config.yaml
arch: "quartznet"
train_examples: 39062
hop_length: 160
win_length: 512
lr: 0.019
grad_clip: 0.5
Rows from block 2 of a small CTC audio transcriber, named by matrix and row number. Rows with one number belong to one channel. Each number is 500 + 50 x the weight over its row's rms, rounded and kept within 0 to 999. All counts start at 0. Numbers have three digits each.
After each channel's rows are labels from the 100 clips, of 14848, where the channel reaches its highest value: "top examples" is what is common among them; "loudest" is the band of the loudest frequency at the time of the peak. Only what is clearly more common there than usual is listed. The data: strings of digits, spoken by a formant synthesiser in many voices.
# convs1: first pointwise conv (model.blocks.2.convs.1.weight, 288x192x1), inputs 96-191
# convs3: second pointwise conv (model.blocks.2.convs.3.weight, 288x288x1, transposed), outputs 96-191

convs1.158:493495408639528496415499522548489511533430529465579443483553520501576440597519481616419473543527564471533448455598510470455521539437550575481550416532569540431516583492588544508454505521457502495514492494530530494523541554567428520539503555425496442537517507490460557577463581553566510531
convs3.158:636476557492509510521544509486456533584555489500495592474484524469470425540485395565510603432497491490599505506510508485595470563448459482512455489442442505492469457650533466545498594507466554500555491528447508467501431472499544516514580424519575454567450502551482513529552497462535464518
top examples: "five"; voice: deep voice; first digit: five
loudest: 250 to 500 Hz

convs1.165:498419417590508452449446551503478491481533494544494531464536529505410469441594513486457610536511500547519571562442439413530444521550552490433418446540498492497542443487470551488549502451489544492400512483532461488558515394455453465522561415541466535529501490505534430491523491555504513545
convs3.165:439558564521487452496435503423516540440486491499388514465491485545565566521425548517491621567507515477711521467504487515498506603519522494433475487448446505461517490409542520466625482512469487476468495489565496598499521525518377498529477443533464458489530487508496427488467516583520477537
top examples: "eight"; number of digits: 5; first digit: eight; clipping
loudest: 4000 to 8000 Hz

convs1.64:454474474513405494462467413451508461467518479581501583480602518488381439469575462501507642530513509511538460486510558501374444507593595484534425542486389583466513532441446493522523603443495488486424513519454441441450506514476499476514549503530548533483530380478504530491561491502501509493
convs3.64:491572552426463517537555499505516430472498483465532539541516547493463573429473542569464474531499539494396518503465449513450527494465507545527577515427492510516570424567516427448544537508478575499453471494449505481527624556467472459486461540547655503372391560533501471578456555377525493491
top examples: "zero"; voice: child-like voice; number of digits: 5
loudest: 250 to 500 Hz

convs1.151:527491438502545528612418535505449476449550578508433530474462501406591482569518461418432482618592518519459525482462494480630517411530462552505504513394489495380505568524465512506492516530485496557532421508504484455569485585499511489482398443473380452567471452541530522468548507396492552504
convs3.151:400483493527575421612628496539470523536581469495558558543484528531515538610521493503489541511510457482529425500480498480461536403541534534573476406489385484450509577458486491501565555445556519546466400530496520421493486446525499507551544497435443565508487495565524515427520450494478500515
top examples: "six"; voice: child-like voice; first digit: six; last digit: six
loudest: 250 to 500 Hz

convs1.144:541428617561372460377520591516557559486488413608494488528452454441499559509469530521504536527498632496466490552484528455604520396468465426496419588496466552462507573538435477485529614423459474535508535528537517566553513457483524492505413421375497603452463491448504470548459539480432449404
convs3.144:539502473480551471484534510456491430407499441501446556458551480430504299501490559540504511516497571559507501365474490473548490514519514487503515561548509518531491525486477579496622434477521441478524459484531509532504579422507573488539419481522502559520487496555466511503428572515546510484
top examples: "six"; voice: child-like voice; number of digits: 5; pink noise
loudest: 4000 to 8000 Hz

convs1.73:561519469458578557488387536466494467548504534586489475581440473511528531551496462446513622574436442446456577517448516483486483449481555479545383407464493532509523540426546576416472571435507508507529433456598568532504438520524530523532448406504525421530550413505585507437538426556468510585
convs3.73:530456556467481497540552484427443565432501520503503501482405447540437508603530369497462449427473529553442480556453549513527530519493545550504464508469464517515473482535462508608377463464550487538567503504456473476503510464403437503467443573467469501450595498563454560501438491482507491560
top examples: "six"; last digit: six; voice: child-like voice; first digit: six
loudest: 4000 to 8000 Hz

convs1.30:491493508464460516470543515511497487426558560644497423614424446509440482532472523437558472456462508447490557540546477490474516467613589525422570603546527477533498571446551481522531449544560560467523561555446537491586502571506534431462542565579477466528486522471435519408542399651552493563
convs3.30:388464531551406574490464526536523548465398464487493606511489558416503587469598472462485505448522404499458480423486555511484538469493568409530498449522559515523569476463483528431398488580511545528429441507428481518524565522516528491526497703505432497421529499470541537505513493492554544522
top examples: "eight"; "zero"; number of digits: 5; first digit: eight
loudest: 4000 to 8000 Hz

convs1.37:527505505406459440461491557477420527472461461518537549531572577527545496627573469522447527599445505498460515626540472455428454528430455563430494407485477486529451518481397473482559456444567486576560540486527463482490486450482490532510523636538531543498519501551539583580487483528468546513
convs3.37:421465462515483535538442492403495603508464533502598478493467472513523403504392477501488521518471586521573484461513496504507440449511528608471516514482550510529538516491611457535487490590530419414568438504450501537488483495405570531531453486466519472388516513567465468449462479480505522477
top examples: "zero"; voice: child-like voice; first digit: zero; last digit: zero
loudest: 250 to 500 Hz; 500 to 1000 Hz

convs1.143:422444430575493512555476535442458548478544491500422646479462468596502498376545517490477515430491565498530538490429475614455514483463489503485528516515505535406447545460557488447535671500518455480540472520544496421547444598469443527501570562509478397488487569542454544451445443564467529380
convs3.143:564363544454527429579492508537544434474540453504589478476524468485562497587423514488492528430522575504421510510524558498566540494524401494394482475408451496475509524524618484453409472507432578479565581536460494539498559493460420501479475524496485537489546483482460575556543449382470505574
top examples: "five"; voice: child-like voice; first digit: five; thin (high-pass)
loudest: 500 to 1000 Hz

convs1.88:575623488494534471582466463495523466492682422620463473524554525548483580560469560450525547498550537562552503557468562534346486563564566519391463455472530572557486434414488544531490543552532509490520506464498500419495518462507529509480552410490459529439494439481471443427519470399473494538
convs3.88:447364487465398473423498499371541493497493551481489515453505531527476490466460508493514508435491500459614509555465471514488533475560364482376457506495509526499483506457486499452466420487562508532593461485492485456508433578541469506470531561532458527553487476499494494468499427445488496466
top examples: "zero"; last digit: zero; first digit: zero
loudest: 250 to 500 Hz

convs1.76:460419476523482551446604476601492437419470549483517467450434492529508467512519532541499419446506487532570475464473492382579486527465476455563522587467455503546514482446456567544472531537489498499587531444502628457489512608508551435454470431541434477501402489464468456513491567439535432451
convs3.76:517571470552530635484521512512460388559516519515520419563469494430439457493541526523523393478545375595513514432517469491566433462471495530425523464493508500478522524465517453532420484556585589500514398522551488462533591544544635502560525548554501527538531488402490482522412583550505490528
top examples: "six"; first digit: six; clipping
loudest: 2000 to 4000 Hz

convs1.107:490503505554471587574522489488547456510483548573490547438492447539520506434517516497561556513443606552484536397496541450496396504500471408536467441487512534480538439549383535450535561514471536586544431493580462551462505537442509534462508541517518482463508474452508490437471408534532394434
convs3.107:566494477523468576479496496546516509594442446500428555523510478471420505323538610526516554442502540505541504528569592495437563421500509504474628446502493488531443501457580494466495455453525465585483364489550501522519462484647494488534567573507460526563540534541498569464506496487450492524
top examples: "zero"; "one"; clipping; first digit: zero
loudest: 500 to 1000 Hz

convs1.39:512476447532542572469449625445568455463382492547424532584471496621443448510454443508432410540545525515425500481545525493524438473462517507460509485465468483491468550512512470501559524414479440488486431564579473395418469502425529483447550579550508512516491506508488633508439467546539555516
convs3.39:525571445450502549543462522500471444503501541497521476540548397444467453514387488576461572483498522487466592449552462526487436466435461574556506599548510566608527491524488431501529499496564456538604610499584499511493562495482570502524526514498523463417593554537476413581569570456512531592
top examples: "eight"; voice: deep voice; last digit: eight
loudest: 250 to 500 Hz

convs1.147:475502470484543547594441503467565525576419537479553502492526470451383694538489425549565490493464402466519466490532489477423516430456562472513506440550478466604549528564494531549461482520577557540488506510539469517495522529524451459496434455454561424462536552492531506581467519456458469493
convs3.147:479436461491506412572453509564420408572479474496498520508375547558475416546511436525471603488495523468511515539441416525552551481492480428464484582461561494446420471544520457450519471522477478530487465496468501518479531475510593491481528605532466529546553553463497544619432480370458515419
top examples: "eight"; whispered
loudest: 500 to 1000 Hz

convs1.21:530533506537532397539641467426393478505496466548463555481523486426451496509673471578450507584498514453527472499472573480516524579501504592432482512496502541575486514582439542536564489456477455425511505458567521506574504519447535492524443386497456445468521444451435440505509536540510475496
convs3.21:559454480468519474486467496502530480583587486486497489457449531573576574555632481543514414557490521560477498512514454512463554555456538543474560531569447478456507541459602429480554552554585483551580536488507508523461483519595578489547507409550536457486563499494504425488505460533522487563
top examples: "six"; last digit: six; first digit: six
loudest: 2000 to 4000 Hz

convs1.41:532415483439475452557585491490442533465598519529410515417509594542500663512523483490450446450474453450440502482460559442545530484461478393513465491583491491567478519481605523435494431459489501423454593504517462466540573437547462451481466382519545511395522494510494459442477482516504647547
convs3.41:508601484561522626409488509459574403504546485493414464449425464441467522444487490563493495547499465452513510508448576535488553523572489464531514526414529473450499425533454543564508497521419512490421501484437588481531545537603429488430407479474483528496504532549497632518520493505529515483
top examples: "zero"; first digit: zero
loudest: 250 to 500 Hz

convs1.176:527579502461468475565538530434523550552463649520512483460450432519533451646537473522436459436538472423487540480486468534545502444596533504582478407527496532479536458615439408443512469497447488467463507446501508495508480487421539577476486403461551535522501524502519483437523478475494565541
convs3.176:495519545437423363565484490435526401510594458500423503501513566497498628478586506455523585568501543496591496488484462500619493595514537510368451476568487511517544463498507437421470488422569518490473618508421483387524509537490603491636528526458415479495482465564505571501466519456548468508
top examples: "five"; first digit: five; last digit: five; clipping
loudest: 500 to 1000 Hz

convs1.168:465576598475546482503514540412529514492513419645494438465416379461568545550523432543531529416499528504529515429570463437501470577559340509468517452555513442451464537528561456473559446552563481483480495508527447542524525484576482505505480419537566562461449475541505502560485524572496519557
convs3.168:473517551539469460560468489528389423488608532488564477556453415606502525501407546494509542441511479457597482478588507492543389500474317469508440469438520509462495479508453485597436458484411529530541434522437500475480458470459467503554540522474533459505581545467497550545483495469553494497
top examples: "seven"; first digit: seven; white noise
loudest: 500 to 1000 Hz

convs1.89:514505506704444519424564562436543554621432556509491464438497523472543454530490432625543418531489573535576522512446518517566556620476548462550464523479490534450463531555561460566469458525538472432468490467503518469478503433462487448511494556411574516517476431482480467540519428542542466636
convs3.89:582493419462522582547606492437552444527449509507526532500453464411387598504439546460486434406494558527452504521447543499584531419506540509644515546567528491489494454463548508512390512508410443588478469498521467488495383573546528510393504469574383454540464511506518437505508535587499492521
top examples: "zero"; reverberation
loudest: 250 to 500 Hz

convs1.33:499487568495560441556472573515453464530502452586545567551559566560439430561513379536497483396535471479489514490487490470338441506453632482409435520505532520473498487517512416545534311396516481511522447509530535495571509552480576557548440539385496473525467507443520449562474441458536434459
convs3.33:456517493423443463506513491590470514555464444497451484499488434470580528468550487525514510542517618482611462484514529484446512523505512562600515441456549513447502459455531440460424424513453439478542448499488475409505558565488541523525464530450481488473416536523489534502539517431554468498
top examples: "five"; first digit: five; thin (high-pass)
loudest: 500 to 1000 Hz

convs1.31:628567499641574538351497491439468432433414545529511468472516464510514561498509485495504482477475514448557484484452533519505549494498495542664538612454426427538509526469456517483429458469461458386479460419509475461463501523448451536528505516505449500463528543508496471587612516466566520638
convs3.31:505464437467473522507524499505527523561555504510427484458526568457458476512461621445475554546507532495515515498485467455440417561492519565551451434530396485531477552482389539459437388525542515500562458495507466478524489435456492511550536534530464560454523517513487483616458473490433492508
top examples: "seven"; first digit: seven; white noise; rumble
loudest: 500 to 1000 Hz

convs1.150:461529434491539506504420464481550516471572461463468493595437566535472536467446438499585508550496530516474530407515424485490508503446477422402475497553496447494613583382429417421518490523435593539504515539498476437483508457506498498524584411495528475525565468535489449461405573578505504458
convs3.150:498511541569530540573596518559491516459462515522491633503492510535515476462534460396467461509499429540626511443496450502462467565538542573563534564485653499455472510479452484565504487413466532453527495498594485474466521551559459484494502471367474475478537563474497522414593483415444539520
top examples: "five"; voice: child-like voice; number of digits: 5; first digit: five
loudest: 500 to 1000 Hz

convs1.271:533532425575598514525463556447557484467467526545544457455456495557604563580443572469610511512513517580478508492423510499516508530618495473460467577529440422464556530443482469504556419557589534471518525486507579482519535461531510514537512492530527487543433410473354528498462546411555523518
convs3.271:460454511538451496533450519337520454488430523477489481537393435453411459434545527549489571492492594535524473484383511481499489528548514433474505489541467509544466533511423509538546531528494516505564513530430518529509520418571527498562626494512376515579530495471528575645444465498479509542
top examples: "zero"; voice: child-like voice; last digit: zero; first digit: zero
loudest: 250 to 500 Hz; 500 to 1000 Hz

convs1.132:470505462443577517552505506315460450483493571500373514505489527501497483469575431560519418516464406445456502414390451494480445554548445514404445572517491595536565483556523448468538553476472453486506462532496527511553490494527461466550446486511502450588536437463558442496465476408520417509
convs3.132:595481541458492448502493527539503501471530592516444496565344518537538350483586400527562529542474602495543544496582482439517473434493499524414321551429581480413494543557538457436502541532485612477484483468616503395516553561571499532475498476564497523493497499495532518421473483638547563455
top examples: "five"
loudest: 4000 to 8000 Hz